From a checkpoint of a small contrastive image-text model.
Data: 195000 training examples, 34.9 epochs.
Rows from block 3 of the text encoder, named by matrix and row number. Rows with one number belong to one attention dimension. Each number is 128 + 32 x the weight over its row's rms, rounded and kept within 0 to 255. All counts start at 0. Numbers have three digits each. After the name is the row's rms in percent of the matrix's.
# q: attention query, key and value (stacked) (text_encoder.blocks.3.attn.qkv.weight, 768x256, the q third), inputs 128-191
# k: attention query, key and value (stacked) (text_encoder.blocks.3.attn.qkv.weight, 768x256, the k third), inputs 128-191
q.93 063:130143079095169120115150132168125123193121081077110078119091146093146108119191166191136171142144136149103203074181125123075160169123145145142138162092174061176107161143150120143099148123139221
q.94 077:145113129139153159153192136163146128158124109123140107132129167161235150134107139153130106111093109094118116134147149103120126136098173052125145120050164067178090090147126154183117144089099118
q.95 077:131126122089133037102059117090083160150119175122116180108115154162039148178155158163120153102143154155104125127112131110113115165109105203133121094190076115113129138108076127123097133138126110
q.96 101:162126144104163181148134051102102131119117115122139129138121099055122180131182134132133144090082119139077138121118149135144092133096170180146102154145134173100185108052098115140108129114139173
q.97 107:088144131121115126116114194169136116137138119091107092193186128171171082172064137103057177171148100124154130087165087105097139107157104173099170090117138121127155169098135093130167115187155097
q.98 110:045117096180123164097131131110133114116075078123198104119096117139138151171088048101100107159149122133140059171143084204129177124133164078131170108101136067158118144145155213069149121150095140
q.99 109:136163107079151170147132139112172117134079096142098124113058089070125137052165120135152111143088155133119139098117120129133154155085145144133163128102096145113112142141124132178134141105090227
q.100 101:161151118082147167140114127111162132110094099166094123110073082043114124064170114138160148144087167134143120109124114115139144148101133130153145129094085176112117117154122144191149120094119221
q.101 098:145123099110137141134096120115174152099080075156092110144099096091148080111093132193157105173085133110159127099160138107115133168096131133134155123046076147103121149178167137189162071082095172
q.102 108:118149131154154114111151104096106131110131158094149145065095217147162169157153150079128114100097140117135125166108104151182071086096150143120090136175150096144123125083082102104108133098135086
q.103 083:168134144106138093154138112130127129128164081127084103149143182125159128206054188175107119162143097117126181087141147091116062110110089165088124063076109124098189156069105059137145132154119096
q.104 098:083159168174138138145183130113081106154148141069151143072128196140136177162133138071096110089138113138119115137093111176179091087110165117100080151198182100129133136065088106084086188123143076
q.105 097:158125108093124152117086117119166147099085111181103113143126050107131075082131125151177141172095133116131130095167146107105157169126110129160189114064101155118100112184158151176149073108090195
q.106 128:124149160147154129140163098108084117137146129070127166081108227124157178170137162086101128093121117114101148161102122141197074064095136135104079134192163114138151135065079099096086167148148062
q.107 104:065145137157139123138146096089084121129110175087171152066093162147129216108171107080145130058091136133097098156100105174206118118110194144153085166213187113168121132103078121088087167098137103
q.108 100:144137106141094142115085150120178144141111097201155133090107077110123079099164064100172153159069143123115083149126137170138150179157134108158143149131109049116093118183142151198134091081086169
q.109 086:125111138148123119128155136183124122147143146112116091180178152151095112158090170143061110133192102189173176098093116093093123139176111123066145129134150151114154156087147125092142180179149105
q.110 079:060173076165108140090094137116144099150113169140175134092139089136106152094168047054148168140112146108106097171129105157154192097159135091174147158187167119187089140132113147133126096112136119
q.111 105:073159132170126121115145137096097113132138174082189143062111158158104198109174092059139141083109161120111109172093112167191136085120158099139083167216174093150119127097077124099105163092135094
q.112 111:107072140178097117088115104108129163146073151142196110143147119202178147212070147181107143129097122157154096154142147122095131092142147091159157146093148112171080094122142180086165120104063095
q.113 112:085114124186103184134171207148163166112119107105118111110115139159172164104096103085106116176149141162110111137060094163140189121160165075098142190167087148135073166128137126082182183148129157
q.114 105:163132122054149142158151145159122139102157102154076122136129086101121145105143120177129157110123143149122124128130134116127116180138113169132124107094133127076158153100129111183151135091118172
q.115 155:149155129080164121148134124105113113135123075126077170086080152084083162086164154124139131091129199157136152142094124114187108099102105132110105135147097162087138114121092113156099129119158192
q.116 097:147102090146171077106129098102108136153147179108128179114097166170123183145113161115135149088140193100195122147104095111155083098083115143118087103171125142096127127058068096074101116121149103
q.117 098:124125087124128126112096115103138139145068125155140159094086097115144151060169147128175113115093184140167121158130102137145159116074148160175155140150088175147063119152105162128132094116113190
q.118 090:081129123181113095099155131140098133164156196104181107137157175200119132182115116094087122121139108127115127162096107152122127106154134146101110155178192079152122146106129112080115141147140052
q.119 088:176081161132162118132137120128130187102149111113132128143085154144186119163074172170107117141101135150178149121127129137117054154129139162112097119125129091095144130087113085103135139089134116
q.120 103:177097134115108119164128151169181124133142055163077116177163106120111059130075137197104128180160129149167127091151153111068140162160079100103158080050060130076136114138182154171168121170123142
q.121 078:145077143150149111133145142144178176087100076137154127115080151122173103148103146163148123136076129135157116079113113133127096177117170128096110124101057113071136111134132130128177130058109153
q.122 127:115137158160148113130162113107082124138152120059142152086107243147138164178125161093108111084121135127108127156101107155189063067115133120095080125189169097127135116077090099087087160152153064
q.123 130:121157169157147113133161095104097124122145130063150160081105223149153191177128150093100132081134119105112134146090112156188070072096141112108074117185155107128140128072065105092086169136153071
q.124 119:136111091098086119115113151172165137136127124176121096193167019139114071079114114154129142166157108137135136090144158103069186175177112124148182129082109159124111127188184150157175101140114178
q.125 089:109124101154104131109151152170165142218112157140137103155169075162071087112125090070119157162168130114124130145116154110102173116194090102106148141153132093114117107157156150115128149153145098
q.126 084:121092124144117128144141136177144168172119150100125138194181140155090135156068145153069108127212131164174157110102125085095140122147117129064147150133111175116130117097137144069150167190160111
q.127 083:193083178095148123180159121151124152096142066117080121146141184099138086166091210202078086133151104145148171074148125096110083126117126151088121080062090168070157130111144114129165153170124122
q.128 165:071086114158070148111112162162181120122092159158178094159181090192174101142071087103087107177113085166135086107132122118091175114178170089146163148119103141172118128151164196090177142145092135
q.129 154:059103121136112156125096180188160095191076144138126088130144133157147094111128131082110111154127122172143136059119108094108178131179138089106149155145093121152118123144170136130145214152098195
q.130 200:172162136121159108147164084100059103112180160077099183095093160097096191132167168117148123066140137107113155163108155130204076083083122139108065123181143144093142117051067099108066109138176095
q.131 116:117126154183178138131152110116179087113172127151122160114179163119194167137110172133098086147137101118119166100099116089137148109059135113082161142150071207138058122107092163112122161157127150
q.132 097:132129126169118107143183096139162095078169159106124167160175143131211135116091150171087091158138088105163122140113162090109128116057083151113134087095120174150082154140124134100127093143157104
q.133 085:111138152147151085111064145143095115200098094134116115114116179145114161143201152112164139136128177173145155087042099126131151106134115147075144149165118131164119131100140072122114157174070185
q.134 090:189102079148020144146199120175137132106117091081120160164143106139160094116088102128111185184098108101124113161161154145127133163090121131163115128124105091100109121152126154111114114116168071
q.135 078:121101170154089136153140105120124092132147151141127157135166121188166135203075126150131125146137121090126086110165093116079118138139107100112150073095162137152129146118086127114137111154161077
q.136 077:089159143125150133152069154072117099101127104097176075098097128125150142140162124126081050103142114168138139138080090168131175103178159114140185145129153127172102202078132159068145123130097182
q.137 072:164119178133172107143100151133096121188160065154132155127144183152136127197168162166126153123149135132181141073119087138099105149130090110111166090134134112162073129083119085129126147185091134
q.138 078:130155147100186146128137148100090127099167125116118109126092163129178164176133126118135090149149110103109139111101140111130135113124137125030129110090124112158127170090149112080153145167124157
q.139 077:124123140156156099112077124115120119198107067128123142117131168103131141137192156122140148115099163153167177120038137115144151102114084106100151114169124119184036094122126084159101134163068156
q.140 075:155137104094102070119090123136028140180106112132146140128096113149084101146153117108198176096143164163124095140156122181116117138147125129164096137160182133130224112114129140143096126160143096
q.141 060:141063176190079122140184112131129145154157082166091197113177142169158159194103155182115121120139129116146108133144133110112097187115114088098117105151122080126082101109072130126125121124116070
q.142 079:173121082148118145111199105165116191156115056097112156107134139125167150164135124099119183180054151076100164139101149126135113122091142114110119147133083049105124044165099142156124190100133118
q.143 065:161173127096159153118103140130172110120129182125119100154113149098193129087090101088103165180154148122083152159125066126147134146124132116155135175115077205138124107198125126104157188185180152
q.144 140:122147177142109123127109127120113126087143129112138129095114171131089151185086094119085078093185116129087101166098104236161089107174174120106072193152116171084192128114137151103115132142143086
q.145 104:104157098114129093120106138140040136182067135082132106107090130153076116119186149130188159067107139144119158145130171126171112091163104141141055142153201076130143113101163085138123106085136098
q.146 101:115091098199100138105156164133165160109131118176154119136206092142193127124131100160135125196077078108139100111148138121088161163074128158150164132097080157133046181174135130132158130101093120
q.147 085:094105134126102137095074163140142107152115138205145069116139112142136096093136133142166098170116111138148118070106100084086171148104100146111162140117110161128094186136172089157168137142077167
q.148 068:168144142123168104104085147155163111208118103120133120135116175150189129113135157062152167183176132118119151110080077147099148134130092132128144149165087158163143141071107089144134109214143156
q.149 069:077113159117147069121028151107120118127115106145131131095103143138084110145128143110181095063169196179164146106066069137175114106161109088053129131136149167141115096120163054159143141125066134
q.150 078:132138125114186122095087141092137151140097082129123128099106160110133160162218140133115129113088172122058161129111124128151118107109161112130135136152081091176118070114075139152099164136088158
q.151 082:126094075109064173179203118158110143084121151119128125147103094140134131103067083106097122147137084111119087132191163164121096127143174123130089145100136109086220106129157176087143132111154090
q.152 063:111112146155128114116109096140103129215094074175136138088148116121100108124156144175162146077109179186159130081097137108121157132104085098130146107156127154149086092150145111156130123147068143
q.153 076:086087136162163167111174163133145190154119037175116135066117135111077138157142111134137097102109153141130105118106145121142116102141168101061141129133130068088084091144138154156127193077061159
q.154 084:107179154140164087150078131094131077116180158154066124127115141125159167051137186115122109139202152161150180100115138110139140075050078138104142111114116230186138137105144053109143092210121167
q.155 086:083139170097189108169077147121092107159128150179125105122099160149103126146148149115154094129153176180140120062095080137119132135160125129069134119118139122165138130096132084140155148177092176
q.156 088:132128135155132116104121123158107155192089066133129131120129148129130101138168118084143167118114199151164148123061108161144148121151132122104114150151133090130098057147140099141134170131086136
q.157 082:135148092111079141150183154121130126059155181104128132168124095138130141118063081116092101149153085116112097156204140165110116156106154153159138135092108116099190163147134177078151106117170101
q.158 087:141097119116118157151151132122141106052171157124149132140141099134130144113129138187105076142146058095105084152187143122103120148134127118189115099091170137112161188094128164127114088092183124
q.159 088:116164148083146091138095096100120090091168221141105105140109123167130135109096166147125112140212120141143134113144099110134134113150082134157124085115158206184195167098119105095146075182169139
q.160 103:120110096143102146060113170086136115155128190162211136124158086144085137167073066085100104086136124080127076177129104151114150107157154065142132138154112184115140119108105193064141159119137119
q.161 083:116138099154148111167096150153169149083141029119070125105103138147162115083175163150184176144099137160153140088144151125122161145113083095101161089090103088128048167129166086161153099107089182
q.162 098:122106136134092136109075126105164144153135130159148101150132103151164083165128143172090160131099129138155101155158150074083143143178107106210158095078126107206119124151130172115109142177102153
q.163 101:169128124145137155124179108097104112069182133131123162121112155095109137174107127178078092072157098104155102208169134151117080127091127128131094109093144141081151170105122155107089057103171073
q.164 131:146150165132170139133165100081094106074169123106125199080105172099111177181122149156116116057154131086138131207151133137164070110096120111131083106131149146093149129088087133119066102115179068
q.165 095:185085168155104148126122133097091129091194116138138136122119138138098113192135123194117137089145101103132101215148160148120095165154112096173078123095157125087103152106162143114058140104168056
q.166 105:076130086137139146119118162140155139173060135122142090154144072114146114062132101058133130189096150148099143043119092119140171123119163167120187141157130135151129129153134129127207160132086216
q.167 104:172182179120096070114112110115089113108163134118122173084106207166099167180120166145126080094186119138151167171099135155147076129126144137139068162168101117143149155090129135106058079147153043
q.168 125:127163165148140122102121114071096060127141153116154199089092168098105143161121138093099106063181154112124117204089100180167099122132138102147080166188129135106151140125101140113065132152150104
q.169 123:128104085139096151138122144161150191140093135148132054192166071146177107075114083130154163206056115155130116078152122108082188157132112157130180120095119107155099151141154124131181121125090163
q.170 127:084130075136113158128115140150166144150085149157149045180170065141153114063128098130153149199069115169132107059159131100108193143115139168144198115107139119152095163140125112134192142122092189
q.171 098:138088096191075189108120188127132168168079146160210101179182065131145079104113094129136156160091076132111078140194145125104184153121145107200189141113097160115086143166166177098153168098094151
q.172 118:125105068153093142121139144164159179129095131165149065181166066151149094082126082137152168213049096155116121092165128106090188145138121143153189122091110114149079141133150125128182139117094175
q.173 103:097114096147133194142139166140166160156093119165158070173155068098143098095130082114139169176059119129105100072174113115139172127131137145135200117111155139147132101139126095169197177119080202
q.174 085:131140141136102093085135135127120146115112144091109141115079183170149168162138117126097091145173081146141166138093117178113124095106165128116114187139085129154118145114181167056114069118123096
q.175 105:153060094123120135136109124157151214112116114162108094171186094165114103130138126191143173149068099128120123071197168055074147179141094127181179086067127135102101119119157106154167144094085132
q.176 084:189139102084196171137158113137082145185131072120050135112129122114129124101142178139156128135088131135103182066182181088141096136101114184116116147135131141064132110151088082221116165129165129
q.177 091:163150138100138183098147109056079098183169205124165154105095103057119139099151088072119115104110151067067120191093123161204111142120153153175087149178156112084169093135056104132092113110148127
q.178 112:084162123113130073111081161139166112129087094101097111125123115114143115128110121099183179158120159123121122094127095118164163106112134132137139083141142105174147101166115090159147109195118147
q.179 104:144118114121076115114070144119181121086132126165152097172138095118164082150106117182080112146151084131151091155171148105054135140171139093198160119055108122142129154177178190114132103139115136
q.180 101:142124115152089144127097143119147115047149098145150111173141116112174105158079118186101098134146079134165092167172136149069140127154119105181163108020126122127136180160165168108107088136116102
q.181 091:139120106181116171109118163137159159159094149167203080142137073120134107074137100107141138166049089143135107148164123151109191147142174146191172178147143096154064149149138163067115155112098178
q.182 122:145139182092164090129144098097093101083167116083078193068080197138092158169139180139105095077201175098143150164094121136171059102118111115097056122136121149093149113096109115124095132141178074
q.183 089:152116135193088158101124164130128131151108165139212116137174108125111131140108109136130123144101059115131118164165120131114181162143162110184154175145091155115062164129143206046092157104109130
q.184 115:131172159156120099106133128107113087125143129104160179072067187116101152160134150102102079089193132123158133205077111202144107112129169103131090169169099121144138148124110172088065088156152094
q.185 104:117163173151156149108149140096100059161154159111181184090091150089101141133132132080107128081174176099095110194113076174187099102151152115138100146189145157110168124138105126108071164131167120
q.186 098:070160071113146157135127117134158127141098146163126077135112089112185137048169105104167108184053151156131131094126106124112175120114173189134193133133151097182105148128117105139157114137089207
q.187 106:110087084148094145116133169150153194120076139123158070176167075150158103090113102162141161203086081162132135111169119114065201152118120124166193158080096144147071153146157174092189134101099176
q.188 087:115104115064143117161139104128154134047169087160060144109113136142136130105147124137131172109109191130143102121113146128115093132117086118104098092100143115127158091103118064199159107135139123
q.189 120:111124095138110136148127127167166169141081137137142068163144092153181113076129108111158142198057119141139115073148131114096197148118140170128175106112133083163081137140134107141190108138100167
q.190 119:137154182139142097116119118094081069131158127110113201074061183116088156163119173120106078071203154107133127196087129165165075102127134108113078135175128116115170130122109135110049119162148100
k.93 073:125101101150099164159182081122162094174130088181128117099166096129153111116134134127179155141084108150088091101145181107139160146135145155125166116154054131138105102131092153130121150134125115
k.94 081:155117140131128144129133120072141163109176053160124124118127115120096111120104171168180125076164163156119105161117146165138123150140130123196113134137171142148153122152111124111151111167150155
k.95 076:132211119093139116097115163162107114166112165090126154139114146092152159118142104057115120143175139111115173104142079140159168053116100117089141158153162108118132124122099138118105119134113160
k.96 090:150131109147108098147142160173161123097125115061100085194192117116150077138053108161078085200188071085129138150164106147112143117139124126139141153056123125089177168146135166150153100154157088
k.97 106:123090094179103110161124145111127145118168136045139103136114135158118131106113126125155070096136128159126121164105115154144121120131106086137075186134128118107112187096125146075072190091169137
k.98 120:119154128067169176106130132125063106148138170155141146128152130117140137094183198131105096106123108057107185137169106091119114153115123179116128116112165138078104105148124097166119181041104150
k.99 121:175112143133065052151075114175124157104142093087091147135130147142084139140096106156177132146191136175162104131115111176127137104168124105137113156150069134108133085138145157097108106191160122
k.100 115:160112145155090100165064110163159171122094094114082105143149132128089105117132136148159112197140104143117095165110136186099149114178112130146139158166080118113125127179179184154116102167102121
k.101 102:167106150104098105118043127146159174106119063109088130125143138090089116116153127162141130145175157163127107152087093169093170109197108105150126174152089167110117110166148147117125111159130148
k.102 114:073138114151147153093210161094138120169120163154182093117142119148162143113124119077133142091043120127094140114162156085176136125076142114104142079126178114179095150091097078114127143103096111
k.103 088:125084135168098096122067102123153148040121073097137179115070150074134157138162126188178113119178163132178103128098121161120121118161137092147099134138163171150087100159125132057079085116147151
k.104 110:088145117137167174087198149077114132161124167152196096102115112156159138140117132110103145087048113117127142091156168084162118154084160127121138087085179101167109125084085100125120156088113097
k.105 100:172118134118073077164076109166173131108148085113056145165142138112093119094141129149144116158188132144125118169100100175098146099161091116137136155153069122080119136185173170124124108187152175
k.106 123:067146131148155163106198145097106119152121169157188096102121124157162164136120129089123141094043118133114128092162166094159128139080172126114139075121189108191107150081093096118130135101107104
k.107 112:059143130115154171103204161106111098154140181155173090114134119168148132138125119095096142096065119136111133104146164071173127143100146122116133089097169091164121137091105077131150159110109100
k.108 098:128164130111124144164150154133166129176126082137078122162187102088145107051128100071112130148139124154104155171140102135151180079115107165163175154174082092127109149188158143173157118188097172
k.109 086:197124119127163125107064057112110089101132106126131159087099158116106117167119137157142111171172163097138117097089120145073101176156138128098099137101127167090169079155122126125090086108175112
k.110 079:130159110093154127161198143142077098197072178108113105156170118169162130121112149100096146159094118164097207118160131102149150143061162199126171141150137090107136172079125135162155146125096121
k.111 108:089156125119158190113190171086115111170117172139179108126132115139154137129117126099103146101061128129099155110165159083169133156086154144119153088111173097153126146094097096144129167084117105
k.112 124:122142118132076087116093146166133146128092114092110068140148110159127091157051123144156153175135083141131103091187141121115135098148135123155139119087134145144198149157166125134172108164132087
k.113 108:166176047157128166144151105072105084156139163092137191127131078077121131096138078074142193107149180135146156140116105128169172167114111178144148149162126152114088158143104130098100117135193158
k.114 100:145117151146104058140131131173121152186096111064093099129146158152113128113166159119164148129121081158124153104141154155162100071101110152118129145201054103102098119086134144159103133199143080
k.115 140:124087121149087084104073132173170190105088104117134081138144102160099077143118117154143111198137098125126094119134134167083168122188111110147140160131115140120116145176178158130167120126107087
k.116 088:077130090122154192098185189133155157145114148153152064133178070145119091125145100095131133118066090083087136136153152096138133146151113111115100125104168121118148153143146103170160217079111096
k.117 085:083089078134094119135137146187155162104111112165092079141183085148140087074141157149125132170090063148130121147206172118113171111150074118163161099118124131123109170196193133129171159123100144
k.118 097:106146117096180167099192144105101106146126165153156144112131144134152169122141150105076167103106148114138179092123148066141118183071140136100133094080155124144116125080099082106109161058133125
k.119 085:099118125167138129088062152103206132089165090161142121105149116075121117126150089102163143103167177075130070118076129113137152139187082047124112121132126170159106091191134065116147150108165148
k.120 104:207099141127111113139054095104147165104137078106089172158118126099102100124128102162155105132209139130153110179114085173080095115185108106176095167143085165089145112175144181121104099169149149
k.121 071:101093131161127161095087158076159172126162073183149128140172082123111091085139072102144150095124161137110095163104145125119179117202058059162129128127131177144113109162130080099152155160131135
k.122 124:073138125150156168105196149095107115152110178148191106099118120145164153141134132088115152084047119119105138101152170071164109142083163128109131079116185106190101143075088091124118148101107092
k.123 123:074144138153147168105187164088114111152121172144189092107130114150170160144116139098125147094056121137117129107151168078173124137080159134116138088111179119178098146080094082120126156093120104
k.124 123:193118121102111093169056099160133130100141088103063172144117134099086118117128132170140110164217144130150125151095086167090122128156099138143113170150068145064149113171155161144122112154159159
k.125 088:186147149063152114174087141197102120119114134099074163149154151108092104139133158123097117162188126136139178113119054142103128147135129171113108162169061140074154091133157167153120128134156165
k.126 092:188056102104145124128071098153101129078147147098107157126121160089098100151094157157127122122182124092144148108110088132078093147167097104121086148106103172058181092147146149122121128108169114
k.127 084:131089139146108103103034095116151155059150084123139145102082149102108123160138129175187105123178145112179077141088136165116078128178111070129098137116130161139128096169139137087102074131143121
k.128 094:172165190074156063148100084122112106115159144123096157134121182115074143142167136122086140129129162130071152159097126120129115113166105176138117136216077078127122121088086128139085123172133141
k.129 159:144123156131113098138140100089100155081154101080157145124115173129108158194093164174106105055126131124153124136116169143176057085133135102103076128110138146152147074106129135109110100109130055
k.130 148:113066105156061122129106131134134164113101099164141089162172062168121089140083120198139127115089083127135087132184137112081135180167107136190177122047126142145132127177175140129152114112105105
k.131 102:111118130122114100157156147102096147098164141055144106138108160121092102106160164183141060042132117125138131138111143154192070156122124132127072155128163132109134148129140088160107127041146064
k.132 098:111140132086145128143112160130124126153129163154134114129186152134107110098119114105134101098160111116065105139121072182162125172153132190129131164196073132066138109123126146171130198114117121
k.133 087:124127109120152121087149101152150077123168126165138137119075084105146166133200124137119154158134118124172140111098155080108150088102113101084106134124182144194165109086171111062157067092153121
k.134 099:162097158121100148164080130095087183166088103125125134163189134153118074135089131160155136108113120108098144177178094140123079187124128175226147113128089115080099107162119140192126168121089114
k.135 083:139114134148162135088071172080140140176146137153160070120147132162117128140094096118097086102177156112086088159123081160118158153142132143147166135178091115095083153150076143122159166144078172
k.136 074:050101164138121114141141126128161072084131124126083119117131163169196192128178161126110096148098164150113135110093145099102177083168134047030113129096178117209125166124142112095191113098139138
k.137 068:130159140103199175069074103141105077111160143161151097098091087127135161162153129077089079184188132139143161136087183120126147088104135135106090101164138136130145119153128167113155104142142128
k.138 076:053110089150123116112128107168139078093218147175181077131148096176190133086132123097079092100119036179178072146142155165107140077108158145143152124136170118142124163116156145105132118123092144
k.139 077:155163153103157132126126121141125083124112145129100174108058128081082197169158131132135138167149161121144171075090116085137130094124168106083093130144132174162150114095110126101150097107175125
k.140 071:131149104168122168125150129064134146182116103103135124177097083077098107088105128128128180147092172138124168181112128089118141131084094126195151111116149078146125141156098098143083139163129150
k.141 062:159130167116190153107054171120136175176124146133173098093140149170115151157094105131113097129150128107079119175120142150152153183088125184166126102205085135103081130135091154170113176121114143
k.142 079:161084142127080105181116118166050126122109146064127172136129080080114109117122160151170155174103089128216198118141172129153079166111119184126087118152127158101121075165164110128109125081152057
k.143 059:072077119195053123154182147124089146108120086136121119157135140085167090108161143126121110108102085187157164111153118132142100082135144097110127150054181091173154111107139111084167106099095128
k.144 189:182145174126158114164152065066113106060191141090122188114071179080086175134145144162126103078171148120129146171086164147171090100099106083126064127132134160144140102090103123110073094134184098
k.145 097:126138156131209143124103143155121104178117094131100145128116173131146150167112122080129102159174159129147160097074080148110119052087143137048113120159135106117137111078110117120152138147084168
k.146 107:120115128131090135154186115094120094109136130117169110127144099124113123155106122141128096074107065108126093168152177138184092116118140108127101106113119136144162119138146142157149090100128053
k.147 096:144151130112150123103147146190133075110174152145122142095106164125146156159157118069123114164156122147136144076087126114117153105111184129030083157174118165115140147074128121083119107142141151
k.148 076:139131095111125154119125141138089111162174104174130102141169094181134141174120106113144089094171112110074098129191092162083103128115143157173139124104132124107138140134130139129134105212112162
k.149 076:138179124120144143091137126147149095111158156134114151089067122079115163151150104100122171180147156140130162094108140068122153054135121099049083116119147163162141131100126117093159078140177155
k.150 076:142099132134095060137177113117132118038140150095123144128110102094106116120119168154130108168095094117174158097113143129157090085128140117103080151106126185131137126144140133126114072084156081
k.151 082:110084121136087145146129151116123156157160147118144089178193092154154064094097140149123165098078106123139102188160126144096109193136105173182148105140105085075090110163160116181104182129081114
k.152 063:188169149099157136114138105113160082166123112145109163127058118055057190132143094114122150192190195118146158091049145110142162072140110129093127129142140144133161131090128120119156082126184148
k.153 081:146161145122188107124103105149113106119126170101121160115097139099149172145145159126129168161108125113161151085095183099130168129129109130081131116171097193142121098096134131132126123069167106
k.154 084:097163102115122144158189122182126112074168100135117124123108165089114144138183119074134100131136106158103127094107121135122107072136168079077107151117145152155176180082136125093144104145170129
k.155 084:090135105140188140108127126156165113103186158147133102139092110134176161092175113076065122134147139192125111150077146114082168069141101138094108108092164123189156149133147098083140107149111175
k.156 089:155145138116156140132110098138112120157121144136110181102089097065111174135157119152152186166087168108166171092103167059123138111108122136107098097098157162163135069117130073105119093088147132
k.157 085:105088118148087151143121146104113172143145142123143087174200120176156057103083155155145124097102099125138114197189141143128106163136128137181137131143136102083099122179154142163099165141086094
k.158 090:082130117119132109115118146110159130134123162118136069161180141185142092111065151112089078079162102111080105172156091172124147135151106134128165152150058102101123180150106159160133167162099150
k.159 089:067125084143101128110178197124156128086179087156142073140152125165155143119105100088087108087123104157095080141146065168107127111140156096116163126087154100150141203129114113117161129177097166
k.160 090:126126144185170100162093157100147117156119103098167138157163142152188150125101169151114120112081127173166116156106103142171136092062118102166177090157139093185070149036092141104112144142107126
k.161 092:108200158095159076144095143117119085147162105112098124106139160119114133121173192205169111041122150181144157128106121116188106156108112161101126089126144140147097130159119088165126134158097109
k.162 109:100064116150125114101155133064155178154118119117185171129079135140079160145121095122132161068136172118177057159113118124135124150154144080119113166183105132158125092129080116101130161087156118
k.163 109:097085125089139084130118118111123135149127118099118114150111132170094106165108161179108130085151152132179117163092163109098113107170080061127062145110136129153154075139140096127096134113130092
k.164 121:098086137063131075105124126146127129144183139124120142107108136173106116179105144137102150078170174134167115133099149105094106120187098030099030149113133151172171072133124098115108132108148093
k.165 110:110099105133123066094128146157117120108156141104140166098102123182144163168093134127105189155162122117178106112120184082111156123150085050081118108142100176167130086130168126073119115124147109
k.166 117:141169144152144191160156133107165140141096115135142088174157128065124093067150101132112074147104100146095159126118088168157128135096173202140189135122131101098112166130104147182161147132098172
k.167 105:132079147097147081101068120142101152116149139143099156096085173172085142167128144145148165114168177112143104129127142119086097135161109064101058141130116134148129052144130097111067109119132109
k.168 113:094076160092139099078119163134139093140190110130114134080086155171147165201122145127102135130152177106097104101079123121098141125168111046075058172144152172179156093120117073089127145098166126
k.169 121:163176112185119172178122118112146155123090106122134117173141119078108112093145118131135093147096093137119133142163108173161133124084141212159214102124119093085100187138132179162152111153100162
k.170 117:144181123187132158164131130107135141137094120119149090171177104082139104068134114123138099128078090134110161140145104169172140122093148215169215103136110103103101172122130172155170119153097142
k.171 102:139176096188156172152161150137163169126091079101129120151139115081143146092094085106108115169120099129113169098146111143170159114078124160108215105122094119088112182112100169114168149127131197
k.172 117:150170116196129180180137134117145153127074106107131104167153116072133127090124100128127111151099071131131153143166115161167131126085148204155228107103116109096095176136132177156145116139098168
k.173 109:146186108171130166160175133122168096130100129125128097177153124079142101057135112112107091152103100114123160130132099140168145132070113216132202101116104111070116191131112155145186144133125160
k.174 082:122081095142169147123098146155089203088132097150097167091093165111121151184141125168145170132115137146144074119136116121100061180109152115117096138065130113127132099146127131166077157102113143
k.175 103:147162078183100137189151134153159156115080109096137132174161079086111124100116113100134145160131073110179158152173157132165150136092110162134209086143066134077093135144145199126132132162117119
k.176 088:023187087115135151091160168159118119110085138103141061105082139114179163121120103062088113177104119134115164094081096137155163132139153138076121181144158120180174153069181104092162146104135167
k.177 083:093157118186089133128181142135173086099132132099125093163171107053143109123062120109077151146179137145116128118156127070129185117133147153101176123104122139124133188159104146083147122182168160
k.178 105:133188143109129123116178149128086062112107179113107149101119157088119120133156132079116106115135130144090193081129101144181138172136172169063124143162132125086157163115127130147117130113166133
k.179 128:107135106105129092089142158119100097112159153111149184082078163157122179151138118095118164089128153116135166098121142091178112173129127105073071138169125182146151108090095109072088136098203113
k.180 123:123132105114127100096124147115062103130169148123156188084090141169113175155146139098128169076122143115145141114128170092142115167137118092088066154186126179160153091116123105074093124100193100
k.181 090:129164120205165154153127194127144170137093097090150121155153135117131152121103069117108099151105117112091153132132063175168141119106127158109202110123113111085089157119109168108157133117128193
k.182 109:104069142061126099100124111127108112128175163148111137093099122179119129187120150140131153094149150135150108118116151099080116137190131067115035148129138159158151076123130097111096131114145080
k.183 084:099100079156149121110122188140146206106119048111146133101087141128130182136062055096103154126123149115103096130112080157123145141151143104101174152133126114121099124109111141084144152100164197
k.184 109:094077145090142097083089152140083127122168136145105151060084176176130154200127157154137144102161183121102105109116109117080110137163135060088045161133157148148139081135131077097087121102138117
k.185 096:081125163081145100070136178148153052134183136149126115095124138155145149143125135111079106139167183116086125105074072115085159106170095062073100174129178140179149135129102076102159149114158146
k.186 109:160173141167123167154124132092132145150058128119145101164170127118122084113122116140152089124078099160101147152140086172155138119107163218185195129129114085119101168114097165172124101162096147
k.187 102:142145115188129185179147108131130170114079077127138140152136100077147124095118082121151131159063076139133137124151143160163131136082171174152212094102093086101110159130132161131144151160129167
k.188 081:150121182114084116152143101140091060132132201115107134122147127149140146126161189174139086132135081175158159133143187096144118111108135127142079103104115143141146121129163129158083103188111073
k.189 118:154166130171146168156126106092124144132085115117131102169151123089121110089143120147125084133089091158110147162143112167139129125089154208186203115110137095105093184132126166178141108148093167
k.190 113:106097137085140073082110142148124127133178153149113139077089158189121134173124142115119139124167180109121101115096127122088132134183114039084044153143159156168151085128133074105119127090150107